{"num_classes": 5, "stem": "deep", "label_smoothing": 0.1}
Rows from block 3, named by matrix and row number. Rows with one number belong to one channel. Each number is 128 + 24 x the weight over its row's rms, rounded and kept within 0 to 255. All counts start at 0. After the name is the row's rms in percent of the matrix's.
# convs0: first 3x3 conv (model.blocks.3.convs.0.weight, 160x160x3x3), inputs 16-31, a 3x3 kernel for each
# convs1: second 3x3 conv (model.blocks.3.convs.1.weight, 160x160x3x3, transposed), outputs 16-31, a 3x3 kernel for each
convs0.22 104 [102 107  72 143 172 115 128 108 126 117 123 104 100 109 109  98 146 165 143 139 119 124 111 117 121 144 159 131 134  98 130 114 121  80 119 127 123  80 128  72  48 127 102 102 158 127 153 135 112 110 140 104 110 102 129 142 148 110  90 124  89  80 106 132 124 131 129 108 132 170 149 172  87 113  80 136 155 108  94 136 118 157 154 131 111 110 142 136 175 137 119 140 140 122 154 144 155 114 120 165 111  61 121 106 107 108 118 124 123 113 112 127 138 133 191 139 117  88 108 120 156 163 111 138 117 110 146 116 130 127 129 160 171 131 132 139 125 126 147 125 122 157 130 113]
convs1.22 109 [ 92 137 180 106 168 167 105 133 161 138 107  92 133 124 145 136 169 183 111 114 129 112 120 138 110 123 135 133 172 118 100 144 144 163 144 139 142 170 139 114 106 135 174 117 144 156 143 126 139 139 149 151 143 154 115 127 106 128 138 118 164 172 138 114  83  91 111 121  95 164 138 127  67 105  98 103 123 154 115 107 116 133 114 111 114 146 138 109 160 149 103 125 126 106 147 148 111 126 146  90 134 125  73 122 130 144  87 118 119 131 138 105 136 156 130 130 112 117 125 122 114 120 125  72 106  71 142 112 103 149 127 101 109 135 114 111 133 141 127 120 130 132 113 115]
convs0.23 102 [104 130 177  71 107  98 150 132 117 130 162 159 127 125 142  91  88 107 130 108  90 104  98  93  94  63  56 129 144 139 126 120 111 129 142 186 116  93  83 153 128 140 146 148 163 109 111 121 122 127 138 137 159 161 123 124 128 130 112 116 183 177 171 138 128 126 133 146 143 136 115 123 153 189 194  93 123 150 129 146 153 148 148 139 139 146 149 168 141 117 104 109 124 119 123 113 209 172 149 124 152 114  81 106 107  65  60  63 111 101 101 124 131 123 171 194 161 124 138 151 120 134  96 174 183 180 160 149 151 100 112 128  82 124 135 103  91  73 127 113  97 173 145 118]
convs1.23 092 [115 109 126 122 161 148 121 126 127 125 125 133 165 123 117 176 151 171 136 126 111 132 134 128  95 103 119 120 128 129 113 112 111 122 142 142 130 127  84 136 144 142 121 151 143 124 129 127 132 149 143 114 144 134 131 150 142 115 126 134 108 112 106 109 111 122 127 150 139 155 155 152 134 130 158 119  86  92 124  95 109 132 130 136 150 127 127 172 160 178 124 109  97 160 164 134 146 132 133 113 120  86 155 148 117 147 157 169 118 101 126 138 129 133 157 127 106 114 118 158  68 104  79 145 156 141 109 136 155 121 148 132 135 127  96 139 116 101 145 134 131 164 172 169]
convs0.24 098 [113 128 104 151 146 102 117 173 148 135 141 126 166 146 137 182 146 123  69  67  89  89  95  73 139 116  95 141 124 137  97 123 103  88 134 127 118 140 130 127 152 128 140 151 133 157 151 163 110 115 116 121 100 115 110 141 133 107 126 143 110 144 135 117  97 118  96 128  84  88 124  94 122 139 115 123 151 120 183 176 151 162 169 133 127 151 111  99 123 111 130 134 138  89 114 139  55  86 118 105  86 110 129 119 117 190 173 187 108 146 158 102 141 147  78  72  84 104 107 157 108  97 116  77 103 129 136 113 125 121 157 162 122 139 160 150 159 141 147 146 135  96 112 135]
convs1.24 094 [ 69  37  55 132 107  93 172 125 108 130 129 147  95 127 145  95  99  93 109  91  75 120 114  82 109 103  68  96  86  99 140 126 120 138 101 133 134 125 135 127 148  93 150 155 136 102 108 105 126 126 100 109  91  96 107 119 150 105 117 137 114 109 114 103  83  84 113 110 136 128 159 187 145 109 147 111 110 156 110 124 153 145 108 113 180 157 135 124 105  95  93 108 134 117 102 133  98  89 120 120 121 114 118 147 141 121 110 105 105 120 109 115 135 141 121 146 134 141 127 123 142 131 143  83 111 118 139 138 144 125 114 143 159 132 126 124 128 137  90  94 117  75  94  94]
convs0.25 109 [107 110 137  81 121 141 102 101  98 143 124 127 150 106 144 130 120 153  68 117 127 133 107 135 150 118 119  98 139 150 116 110 145 104 111  92 106 123 126 125  64 114 146 135 135 137 122 118 152 106  91 114 118 101 168 123 116 135  90 127 159 129 130 130 158 127 128 118 113 123 140 114  87  96 129  96 104 110  83 139 131 129 142 143 152 144 102 112  65 109 138 133 113 139 156 111 157 123  78  92 126 128 103 120 108 139 151 190 136 147 153 120  76 127 165 171  90 103 118  87 164 163 117  94  85 104 129 133 165 125  98 114 137 112 129 133 135 166 120 147 163 129 108  75]
convs1.25 109 [127 128 122 143 133 133 132 163 179 125 138 123 148 141 108 131 140  83  71  90 132  95 118 112 128 141 157 113 131 139 152 182 106 134 122 145  74 108 154 110 120 186 122 126 143 124 104 106 129 136 155 124 120 156  98 103 126 125 120 105 122 152 114 130 116 104 116 113 118  89 145 134 132 128 105 137 212 173 115 108 104  88 109 122 108 138 137 100 143  80 147 149 118 188 166 143 146 137 138 137 112  96 113 108  98  97  96 102  87 115 119 157 117 127 159 127 163 107 118  96 128 128  78  75  58  54 129 137 165 128 163 181 161 170 179 109 121 129 128 133 145  99 117 127]
convs0.26 095 [118 117 147 129 149 127 147 124 124  75 100 117  76 137 134 110 176 131 107 146 146 129 145 145 121 104 103 112 146 167  97 158 176 115 133 142 105 123 110  93 135 127 125 145 136 149 121 132 147 103 119 130 125 126  99 126 130  93  68 110  94  86 116 120 119 115 146 163 128 141 120 113 143 177 122 114 142 101 119  95 128 154 163 131 118 157 151 124 141 142 129 141 151 141 160 155 138 146 134 128 122 122 101 125 139 103 131 136  90 119 134 107 123 103 111  99  77 103 125 139 131 135 146 106 146 127 166 193 140 140 134  90 109  83 132 108 126 118 128 141 128 124 126 127]
convs1.26 102 [138 106 107 118 120 134 129 136 150 131 133 131 145 129 119 129 113 121 126 142 127 148 102 106 154 117 109 123 110 149  95 104 152 133 120 150  91 125 131 138 138 127 130 115 118 115  74  91 146 142 134 151 155 125 103 113 139 103 100 121 108 112 119 174 150 143 134 133 154 126 128 130 133 124 147 114  64  98 108  59 125 125 140 133 125 112 121 128 102 124 111 121 136 109 126 151 139 118 127 110 119  98 107 120 127  94  87 117 156 154 158 123 145 168 112  95 114 139 133 151 139  98 135 132 122 143 136 127 158 134 155 168 154 170 145 128 127 146 110 142 158 103 120 125]
convs0.27 100 [117 126 158 138 149 117 104 128 125 156 153 124 167  88  78 133 112 100 114 114 108 120 136 111 113 143  93 128  87 127 122 113 142 133 139 139 118 118 151 123 117  99 145 123 117 106 146 126 136 145 149 160  87 105 133 121  75 138 115 121 116 118 116 126 154 143 121 130 140 132 149 153 109  48 120 161 140 126 176 132 117 138 118 144 140 116 123 148  93 104 130 145 139 123 107 116  86  81 113 158  90 101 132 102 114 180 115 124 122  79 110 130  95  98 153 171 128 154 111  77 171 106 102 151 109 145  89  73 131 123 110 104 155 132 146 130 147 115 139 109 108 138 110 111]
convs1.27 100 [180 121 152 130 121 155 113 165 147 113 147 141  95 137 122 104 141 147 122 160 129 134 125 106 114  82 136 128  90 145 152  89 133 114 122 100 115 125 135 128 101 154 166 147 109 135 134 130 136 139 152 134 152 154 154 147 125 147 128 105 152 146 130 139 115 100 124 133 112 103 117  99 163 115 162 163 112  78 148  56 100 112 131 162 131 155 111 133 129 118 169 143 112 140 151 135  87 128 146 121 102 178 107 143 109  99 134 176 109 134 108 121 156 120 122 183 168  96 104 150 128 108 162  56 128 125 103 122 140 107 101 122 155 124 131 119 137 122 119 129 102  95 125 129]
convs0.28 098 [118 153 116 119 112  99 132 147 108 144 139 139 146 126 108 140 100  65  92 127 155 136 122 126 133 116 117 114 108 142 130  83 131 147 126 174 122 102  85 166 119 108 131 102  84 106  84 108 139 149 127 161 139 125 133 140 149 119 126 120 105  94 142 148 149 126 130 108  78 113 123  95 113  83 162 133  69 116 173 163 199 165 160 161 122 109 105 149 113 101 121 130 126 102 126 124 140 116 126 174 126 150 154  77  72 167 105  90 173 120  95 132 136 120 139 151 134 178 120 126 142 140 118 125 148 154 130 136 168 150  93 138 129 115 122 151 116  72 127  93  80 148  99 120]
convs1.28 102 [166 176 170 123 118  67 136 109 113  51 119  91  99 148 129  97 149 162 113 110  77 158 153 133 102  87 100 145 114 121 109  73  93 108 126 119 136  75 134 161 152 132 169 153 126 165 137 127 122 122 122 114 108 120 132 120 123 108 113 151 126 111 156  80  87 112 129 127 101 144 123 106 110 100 104 138  87  97 133  86 147  75  92  79 139 137 128 126  85 147 128 137 110 100 144 149 102 154 139  86 151 105 148 129 127 112 111 146 119 143 122 112 127 124 116 133 109 100  96  99  61 108  91 101 126 117 115 117 119 109  96 113 118 114 103 105 107  84 136 148 132 150 148 157]
convs0.29 099 [ 78  95 141 145  93  96 125 124 164 147 142 129 122 100 121 122  99 126 135 120 130 135 117 111 120 129 105 116 131 147 150 151 160 132 178 120  84 136 163 137 114  93 145 109  97 160 134 127 120 131  88 121 140 130 114  93  80 116 148 133 140 149 128 140 135 152 158 139 100 168  90 133  80  56 103  48 135 129 123 138 132 106 148 159 115 130 126 130  82  99 134 142 161 157 118 143 137 132 160  82 112 139  92 144 144 144 109 101 120 105 109 108 115 156 141 145 110  89 141 103 120 147 141 113 152 161 117 129 151 127 103 118 192 164 168  97 138 159 133 114 153  96 113 140]
convs1.29 101 [130 151 113 137 119 160 137 179 185 145 124 156 161 135 164 123 152 156 120 153 112 142 129  97 104 164 116 152 146 125 156 131  64 120  85 109 117 134 148  99 123 140 143 127 142 121 124 141 132 148 173 118 142 166 120 109 137 125 126 121 125 137 124 146 123 104 149 151 166 106 130 154 131 127  81 141 203  84 132 118  74  88 110 139 114 150 136 145 167 135 129 142 129 144 145 148 127 155 154 130 128 160 113 137 102 142 107 137  95 119  94 133  96 102 130 141 165  77 107  93 119 130  74  99  73 106 106 144 145 101 114 156 141 145 129 139 140 124 162 128 112 123 140 147]
convs0.30 097 [194 167 161 111 111 129 116 105 159 142 112 106 122 127 129 153 137 150 154 129 164  99 101 138  98  79 131 136 137 127 101  82  79 105  86  51 138 127 173  97 132 140 153 143 119 141 142 147 114 120 163 131 141 134 113 111  87 140 113  86 138  95  75 173 119 150 121 165 153 127 147 180 157 109 120 133  89  61  94  90 144 124  93 103 119 121 120 132 139 152 156 149 103 160 145 136 123 140 146 126 134 109 132 137  81  90 101  88 129 118 126 137  93 106 139 101 120 172 136 128  94  88 116 103 102 118 124 131 142 113 136 128 125 155 144 113 108 113 111 129 156 125 131 115]
convs1.30 096 [143  86 110  84 120 138 129 163 115 103 125 133 128 149 144 141 144 128 121 108 151 122 116 144 132 137 138  95 102 150 128 138 126 166 129 117 102 125 149  97 124 130 111 122 117 202 167 148 137 117 133  75 111 128 160 128  92 146 133  92 124 114  90 109 105 114 109 124 155  93  97 168  92  88 115  79  45 129 140 109 142 124 148 150 140 162 136 139 144 132 155 121 113 128  88 101 138 111 111 122 113  91 140 190 154 144 140 115 143 124  85 148 108  71 135 141  89 124 120 104 149 117 136 145 130 131  92 138 131 119 111 102  93  60  91 145 154 127 162 161 125 119 136 149]
convs0.31 105 [124 146 161 160 146 107 150 119 114 113 107  89 103 130 109  89 112 109 106 128 130 133 140 131 129 142 120  96 139 136 170 147 144 150 138 120 230 188 133 144 113  89 140 131 108 141 157 139 116 114 132 122 136 127 147  95 106 140 114 105 125 127 112 175 128 126 163 143 157 130 133 169 133 130 149 153 158 154 151 160 118 128 129 114 147 111 124 140 122 119 115 115 131 121 131 144 136 126 140   0 128  85 147 160 158  83 127  99 117 100  94  93 112 130 116 105 136 128 141 125 140 111 120 163 126 107 155 149 142 153 139 117 146 130 116 117 109  89 120 128 109 131 128 120]
convs1.31 097 [ 80  85  80 104 124 124 117 133 107 155 141 116 153 122 130 139 117 134 119 138 121  95 131 124 100 127 116 146 126 134 136 123 147 131 112 126 179 175 142 131 113 110 113  91  95 135 132 132 106 128 140 137 152 150 114 127 107 140 149 136 135 131 135 134 111 111 122 128 118 126 125 126 109 141 105 128 114 108 107 110  83 147 135 124 148 136 140 135 130 129 156 119 120 133 103 113 152 135 138 145 134 126 166 163 144 136 143 135 115 109 105 145 124 113 162 157 147 152 122 132 167 146 127 141 134 108 132 178 141 135 152 133 131 114 117 191 145 139 170 124 116 170 140 135]
convs0.32 099 [148 119 142 147 135 136 124 147 136 108 146 132 127 150 121 122 157 133  85 111 123 110 141 155 116 149 156 144 134 148 155 144 136 148 145 135 119 125 126 112 116 133 124 146 149 138 120 121 147 146 117 133 129 124 128 130 104 128 121 118 121 134 130 108 121 130 114 144 129 129 138 125 147 118 133 152 127 104 136 127 102 122 126 101 132 143 145 135 142 123 116 128 116  98 120  97 119 145 134 101 102 105 112 126 131 131 133 137 124 124 128 132 129 113 128 143 127 118 113 109 141 128 112 165 156 133 179 167 146 184 189 139 136 123  93 113 148 163  95 109 117 138 144 123]
convs1.32 100 [ 83  94 110 114 129 140 149 161 154 125 112 107 137 150 157 124 135 135 131 153 151 119 115 116 105 100 122 138 131 126 117 119 142 151 145 150 139 141 151 133 143 149 132 139 134 182 173 155 140 147 133 117 133 122 137 115  87  98 110 121 119 132 131  82  70  96 123 109 126 138 134 145 113 126 138 100 123 146 113 129 143 119 129 135 132 159 151 149 149 141 152 133 114 125 123 111 131 129 103 140 122 143 152 129 145 132 131 131 117 134 131 100 113 131  83 107 139  89  68 109  97  77 123 131 132 131 171 173 154 156 176 163 160 172 167 144 134 133 133 137 137  69 114 124]
convs0.33 101 [106 158 114 138 162 143 164 137 135 128 106 107 127  99 108  83  94 114 154 131 127 158 133 105 121 133 118 124 128 125 112 133  95 104 140 155 157 118 118  98  77 106 128 127 127 128 148 150 109  81 130 113  85 108 145 136  98 150 136 125 112 150 101 158 130 133 130  83 129 104 139 162  88  91 111 164 135 127 140 128 147 124 104 152 134 102 167 168 143 174 134 125 107 154 149 137 182 169 168 126  78 104 116 112  83  84 121 119  98 105  97 127 107 121 139 125 134 115  97  92 168 116 121 166 145 156 131 111 114  98 120 126 126 139 166  91 102  88 109 105  97 142 142 169]
convs1.33 095 [150 121 137 113 133 143 142 146 155 114  79  95 149 124 127 169 142 126 152 165 133 105 119 119 121  98 111 153 170 188 109 111 137 141 111 124 152 179 154 134 154 163  82 111 101 134 147 144 143 151 137 104 123 120 165 131 122 151 114 105 122 104 109 169 166 144 145 156 175 130 153 165 172 141 164 117  99 136 111  48 115 158 133 114 151 126 118 152 138 139 136 114 110 127 119 115 121  93 111 163 177 209  92 150 165  75 137 170  97 103 113 119 124 130 127 130 156 130 107 103 156 128 115 100  98 113 153 147 125 125 114  84 129 126 113 160 134 119 158 130 134 160 180 194]
convs0.34 104 [140 105 122 111 150 146  92 123 108  70 135 179 119 123 123 138 124 102 143 163 120 115 120 121 116 150 165 113 106 134 130 139  94 112 115  65  98  79 137  52  71 126 120 124 140 140 142 134 156 125 113 152 138 150 135 177 145  96 101 148 114 117 130 145 154 135 131 151 146 108 146 167 110 121 124 138 120  96  91  88 124 128 113 127  91 104 151 120 143 162  82 106 138 125 152 156 108  99 109 148 149 167 123 109 149 118 110  98 160 139 108  97 135 136 131 117 149 106 119 107 133  85 171 104  97 172 165 115  58 122 143 122 132 140 173 131 118 178 134 140 168  98 110  93]
convs1.34 103 [145 170 177 136 176 137 119  90 109 117 138 149 130 163 161 126 124 112 147 114 112 103 121 100 144 122 106 129 158 138 129 123 110 172 135 105  87 133 168 105  75  86 147 100  68 140 137 159  95  91 125  84  90 112 121 118 101 132 122  82 146 156 120 124 135 115 141 171 129 100  94  75 113 132 149 127 126 146 142 171 180 127 141 124 132 126 107 152 127 103 105 126 125 123 136 129 118 124 152 121 129 134 127 158 132 159 135 147 130 110 108 151 142 154 103 101 100 119 105 105 123  73 124 115 160 147 127 125 115 120 125 132 130 137 132 110 128 116 136 142 142 101  99 112]
convs0.35 096 [119 114 142 139 151 132 142 122  95 169 168 140 176 130 115 105  99 131 132 153 132  92 114 130  77  90 121 144 130 117 131 122 118  75  54  93 104 114 104 121 135 121 120 129  88 157 177 177 141 166 156  88 121 119 137 161 128 146 133  99 163 147 115 122 163 146 154 148 150 134 127 100 117  98 123 132 133 163 108  83 165 130 114  88 134 124 112 125 110  98  99 107  87 122 144 119 129 148 136 130 135 113 144 148 136 102  92  98 115 119 117 143 140  91 100  79  72 123 139 124  95 123 118 118  96 101 133 144 117  73  97 137 109 131 159 123 156 142 136 151 124 122 128 123]
convs1.35 097 [128 122 139 120 137 125 124 105  70 135 144 157 127 116 104 143 108  95 115 121 115 134 139 131 135 122  83 117 148 151 132 119 110 132 101  68 110 116 125 128 124 134 118 115 142  99 101 127  82  78 102  72  50  65 134 135 112 140 139 134 118 116  86 121  97 123  99 114 131  96 118 150 133 127 124 131 127 126 134 146 145 105 108 143 139 145 175 156 153 167 126 129 118 144 114  94 140 115 109 147 164 161 127 148 123  94 118 132 156 156 112 142 139 119 161 157 140 129 129 164 124 133 149 166 157 182 106 108 128  86  80  72 109  84  87 144 138 131 148 151 148  67  92 110]
convs0.36 093 [127 130 112 154 146 129 142 140 138 131 143 115 163 138 144 134 154 179  64  94 146  89 129 154 134 158 168 100 101 149  91 139 149 121 166 124 137 147 140 136 133 122 127  96 118 124 131 111 109 141 110  76  97 114 138 128 127 135 121 145 143 133 118 174 173 128 185 161 111 186 138 134 130 149 170 139 129 114 158 135 131 136 136 142 128 153 151 136 117 128 104 113  90 131 144 135 150 158 164  88  84 141  86 127 144 121 150 158 180 131 130 165 146 152 160 158 142 121 118 131 124 142 142 116 135 155 133 145 132  92 112  79  89  84  90 141  99  71 161 137 137 184 183 189]
convs1.36 088 [113 115 106 133 130 153 124 138 145 118 132 138 118 114 126 111 132 144 157 139  77 139 125 100 124 132 141 143 115  97 120  95 113 111 120 136 126 145 152  97 113  94 101 136 118 180 138 117 146 125 131 157 108 113  81 110  89  75 128 104 102 129 134 125 115 138 102 108 116 104  99 100 141 138 152 114 132 140 112 128 132 126 136 139  92 104 101 132  89 103 112  60  86 116  40  58 131 112 106 165 141 144 133  97 147 141 107 140  97 142 153 134 149 154 168 142 136  87 130 112 116 132 135 144 142 123 143 127 140 159 121 133 137 143 127 160 160 122 139 137  92 145 154 130]
convs0.37 101 [114 163 141 125  89 129 131 111 144 139 149 124 125 109 115 101 103 124  94 130 129 120  83 107 114 120 130 116 119 116 140 162 151 113 131  91 125 139 152 163 149  73 139  82  40 122 129 147 121 103  99 104 134 155 119 111 104 140 142 115 175 178  92 112 160 172 127 154 128 137 124 112 139 128 111 125 106 113  92 138 137 134 126 154 148 154 164 153 101 114  95 125 139 118 107 110 143 135 130 107 145 125 152 154 137  97 103 150 120 100  84 151 145 122 171 155 126 151 134 108 121 159 116 144 144 119  94 119 136 112 155 155 121 145 104 108 133 144 152 116 141 138 134 122]
convs1.37 097 [145 139 139 100 132 154 115 158 147 133 116 140 128 129 148 129 118 130  90 120 102 153 123 125 120 148 132 131 153 116 153 171 106 137 141 136  83 158 156  84 135 137 115 115 175 130 102 120 144 115 139  93 113 156 129 115 138 136 131 126 115 136 107 141 107  71  57 118 134 112 131 119 111 123  98 152 190 118 141 104  58  85 110 112  79 129 116 129 163 109 116 129 142 161 144 141 151 155 150 123 125 124 113 145 123 144 120 106 104 130 109 120 107 122 155 150 147 126 140  79 129 123  76  80  67  77 108 130 123 119 116 151 114 149 117 127 120 122 116 112 130 105 103 148]
convs0.38 102 [118  86  84 119 137  88 106 104 124 121  89 117 138 134 120 118  96 113 161 121 112 131 140 123 123 124 113 155 134 107 141 124 131 159 107 116 100 125  98  89 126  95  77 143 138 108 115 118 125  83 145 128 139 186 111 125 152 109 113 133 112 123  90 128 106  60  96 125 131  92 127 135 138 165 131 133  96 144 173 144 113 141 134  69 108 134  78  94 111  74 104  92 133 155 159 144 154 169 124 133 176 146 133 106 162 170 102 105 138 124 101 136 174 120 138 159 159 151 150 123 158 111 110 110 114 105 128 123 114  84  81 129 127 144 134  71 135 134 146 111 104 145 131  70]
convs1.38 112 [ 72  74 126 117  99 119 139 113 112 131 105 112 139  94 103 118  74  65 164 117  92 136 149 157 127 118 161 135 123 127 100 112 133 114 118 128 148 166 127 119 146 129 118 133 132 149 158 155 135 122 128 136 140 128 120 112  99 102 120 105 178 132 110 157 112 151 145 128 116 128 135  88  86 130 152 125 118 135 107 132 124  67  90 122 109  68  92 156 123 116 130 141 115 113 124 119 149 150 123  94  83 168 132 124 106 122 136 105 108 125 114  88 118 102 162 129 128 110 107  96 137  86 104 150 113 123  98 148 124  99 139 116 133 135 122 109 112 126 118 106 102 151  90  85]
convs0.39 107 [156 137  86 142 159  68 161 152 146 115  72 110 163 121 128 149 157 106 139 119  83 127 109 108 140 133 128 127 153 165 133 110 151 130 120 141 158 159 155 138 141 170 120 135 128 120 106 105 121 112  88  97 114  92 121 135 153 117 115 145  98  99  90 130  84  77 132 134 114 139 123 116 118  99  97 140 128  92 137 150 155 156 149  89 143 126 106 149 128 125 112 109 129 113 106 127 104 120 128 135 119 102 140 113 112 139 105  85 115 117 114 140 120 117 143 115 126 132 159 103 131 135 130 144 121 153 143 138 148 117 138 120  91 120 107 118 125 167 125 119 142 119 100 105]
convs1.39 109 [177 169 121  88 111 132 148 133 117 145 129  91 149 133  93 138 123  93 153 135 138 127 118  85 135  98  56 142 118 134 127 105 114 140 130 136 158 140 103 125 122 119 138  77 114 140 147 155 113 106 128  85  95 126 136 118 106 135 127 107 147 138 134 112 106 123 100 107 130 123 104  98 151 121 123 124 111 122 141 134 131 136 132 121 118 116 130 105 111 137 150 151 147 152 140 137 131 118 123 121 120 117 119 129 139 151  98 113 135 114  56 162 147  84 119 148 107 159 113  98 144 137 135 121 134 109 140 151 198 129 143 184 100 109 144 124 131  93 124 147 125 130 124 101]
convs0.40 101 [152 128 112 102 115 131  66  91 138 141 135 115 124 124 124 117 127 111 115 140 145 141 144 145 121 121 124 129 138 129 133 135 130 126 128 101 110 120 126 107 106 110 119 141 139  92  82 113 112  97 117 108 109 120 127 159 153 128 132 152 130 158 173  73  92 150  38  54 121  57  86 124 136 124 141 153 138 134 149 133 100 133 115 119 157 148 144 139 137 156 131 130 124 104 113 128  96  95 119 144 136 147 122 118 135 100 131 142 121 130 154  83  84 154 104 109 120 141 160 161 164 155 153 165 143 143 140 147 149 151 143 134  95  99 129 120 104 141  21  55 140  44  83 146]
convs1.40 097 [116 101 120 122 124 136 150 146 177 123 127 119  99  79  85  79  96 110 166 154 142 133 109 109 112  66  86 118 110 109  85 118 146 124 108 130 161 140 127 130 109 154 133 133 166 117  98 135 111 110 123  89  76  73 123 131 130 133 136 103  97 109  75 118 137 111 110 123 127 128 130 120 150 137 107 142 149 133 129 151 146 128 106 131 115 101 139 156 154 152 165 137 146 136 146 156 141 146 162 131 110 121 117 100 124 128  95 116  91 102 101 130 123 136 112 139 160 114  88  71 129 122 105 134 146 123  89 123 163 127 141 152 154 167 154 100 110 108  59 114 129  19 113 156]
convs0.41 102 [132 151 128 109 166 128 153 113 102 128 102  98 130 115 153 165 167 157 121  82  85 125 112 117 132 125 109 134 128  82 124 132 121  67  90  89 126 124 114 104  92 100 117 119  99 130 146 127 146 113 125 180 147 135 106 121 137 118  89 124 124  98  89 192 176 129 181 139 128 122 118 113 111 123  85 138 165 139 102 138 127 154  86 147 158 102 106 170 192 170 123 106 117 134 142 162 163 144 147 120 113 115  98 128 115 100 110  69  90 105 119 100 140 112 129 126 118  98 129 131 121 135 111 146 148 147 114 137 143  94 140 154 119 125 105  99 100 113 140 115  87 131 118 104]
convs1.41 096 [126 143 155 130 187 133 151 178 121 120 137 126 107 134 161 134 157 187 133 139 136 153 205 142 148 187 131 119 112 112 190 146 112 120 122 150 155 145 128 106 134 103 122 118 125 146 158 130 162 149 128 161 124 100 131 117 154 144 161 154 139 158 143 162 161 178 145 140 142 101  93  88 113  91 101 124 138  86 167 161 136 139 136 136 167 153 169 159 124 135 123 125 117 134 137 113 111 128 145  80  67 117 137 127 104 173 125 137  84  90 120 123 123 133  89 124 138 127 101 133 134 128 151 140 105 110 159 143 102 175 139  94 132 138  89 152 117 113 119 136 113 131 149 132]
convs0.42 090 [ 99 118 139 103 122 123 102  83  92 137 146 121 121 129 118  43  98 130 108 144 174 123 145 129 143 149 108 137 141 124 135 141 124 154 123 104 114 131 145 124 135 148 116 145 145  81 100 105 105 123 134 102 120 140 143 161 168 125 145 157 103 126 161 130 149 117 151 146 158 174 179 158 129 150 104 123 134  92 135 145 107 136 129 143 118 134 145 112  95 126 150 147 147 153 119 133 173 147 167 114 117 130 105 115 113 120 129 130 134 125 132 124 120 118 131 120 122 117 144 126 133 122 131 165 128 109 135 111 108 118 132 149  71 115 119 169 154 152 140 133 132 140 127 110]
convs1.42 108 [101 104 148 120 122 129 112 106 102 155 148 137 143 129 119 123  95  95 167 151 148 129 115  91  92  67  56 149 130  98 117 100  85 103 107  94 109 119 112 148 131 129 132 150 145 101  83  97 100  91 112 114 100  95  84 106 103  69 105  96  56  74  79 137 116 110 135 132 143 132 142 165 161 140 142 141 128 145 124 137 164 130 121 126  83  94 132  87  98 149 141 114 119 154 120 120 174 119 109 137 129 117 127 111 126 113 113 145 156 128 103 151 137 118 150 148 153 132 131 122 131 137 127 133 131 118 120 122 132 123 124 123  91  94  97 159 138 126 143 136 137 109 125 144]
convs0.43 102 [120 114 115 115 113 109 127  92 115 148 132 109 157 138 141 145 145 155 128 137 140 138 146 148 109 137 124 141 113 114 139 109  88 120  98 102 120 112 121  97 107 145 136 160 188 133 144 147 135 128 125 117 135 136 134  95 120 133 131 117 120 125 118 127 140 127 131 143 144 149  88 146 120  89 106 110 107 163 108 127 140 132 127 136 140 123 103 148 134 133  99  86 107 133 135 117 161 154 111 141 166 158 127 119 149 143 112 164 125  89  89 134 113  93  87  97  88 118 129 118 184 195 158 125 127  88 153 152 126  91  81  82 132  95 121 115 107 122 155 124 148 144 115 122]
convs1.43 101 [138 135 169 116 115 160 129 162 160 131 110 126 139 134 126 140 137 129 142 109 111 121 119 113  96  94 100 131 131 146 132 126 164 152 139 124 154 137  97  76  72 118 124 150 154 168 184 182 130 100 104 126  94 111 143  92  75 135 114 114 134 108 117 133 116 137 129 104 106 127 152 175  83  75  77 138 124 157 132 125  94 106 100 111 133 139 131 125 141 112  72 110 147  93 134 156 119 120 133  77  94 127 158 165 146 139 170 160 134 104  64 120 133 102 198 179 160  95  92  92 115 127  92 170 108  43  73  98 129  72 112 131 139 162 157 120 148 116 108 110 105 148 153 113]
convs0.44 103 [159 116 152 125 131 180  98 126 127 140 111 144 124 122 172 153 128 173  90 142 140 105 128 140 111  98 151 146 136 105 136  74 146 102  74 109 135 130  90 121 114  86 110 139 138 139 128 144 128 133 129 123 117 135 107 140 122 134 148 101 146 130 105 154 155 119 143 114 125 151  78 131  91 130 153  96 111 139 138  95 100 112  72  83 162 106  97 127 149  99 156 133 104 138 134  97 144 130  90 119 109 127 104  78 134 130  72 117 118  93  78 132 142 109 142 146 116  99 173 122 141 174  81 109 135 101 135 118 140 132 104 154 128 108 129 113 128 129 130 115 101 126 112 108]
convs1.44 101 [119 112 111 154 125 146 149 125 144 123 108 115 120 135 106 100 155 116 134 134 129 109 172 128 105 118  94 118  93 128 128 100 172 152 135 180 154 154 106 133 135 152  78  96 131 124 145 136 128 141 147 147 152 125 134 169 173 106 134 160 127 133 146 133 140 138 138 139 126 139 142 119 149 154 120 118 126  89 135 168  81 103 125 137 108 113 154 135 141 161 147 149 159 122 125 165 137 117 144 132  66 136 127 148  96 141 130  55 138 147 163 127 142 159 111 115 134 123 140 113  85 126 126 140 212 104 129 145  89 135 129  85 145 126 133 131 128 145 135 145 153 150 123 149]
convs0.45 094 [140 117 125 167 141 145 161 163 140 124 158 149 104 156 166 144 161 163  92 104 118  93 108 127 112 111 111  94 116 144 138 163 161 150 171 149 130 135 138 133 152 140 105 115 111 149 143  89 162 124  64  89  58  80 108 126 132  95  86 115 107  78 104 132 121 118 175 148 109 139 108  86 154 183 150 160 184 176  96 108 144 154 142 154 129 147 153 140 159 174 117  91  80 142 114  53 143 128  93 109 115 127 112 127 118 137 136 131 160 132 113 139 117  96 121 120  85 111 118 132 139 137 133 141 143 104 153 152 125 154 143 106  88 123 133 107  69  93 131  99 104 137 131 149]
convs1.45 101 [ 98 131 128 127 154 152 137 159 168 138 135 111 132 104  91 126 101 118 158 149 165 158 129 129 142 118 118 141  93  91 146  92 114 166 123 126  98 100 144  85  98 121 138 151 124 113 121 128 136 136 117 104 125 121  91  62 122 103  61 106 107  85  97 132 135 171 112 145 174 136 148 166 133 129 146 149  93 112 153  96 110 130 122 147 117  90 101 141 142 119  77  81 116  76  79 106 100  95 101 124 127 125 134 135 114 136 153 105  84 106 128 115 120 152 141 103 104  96  84  89 126 133 141 130 135 144 144 151 148 154 166 135 149 175 145 105 119 124 106 131 127 128 123 107]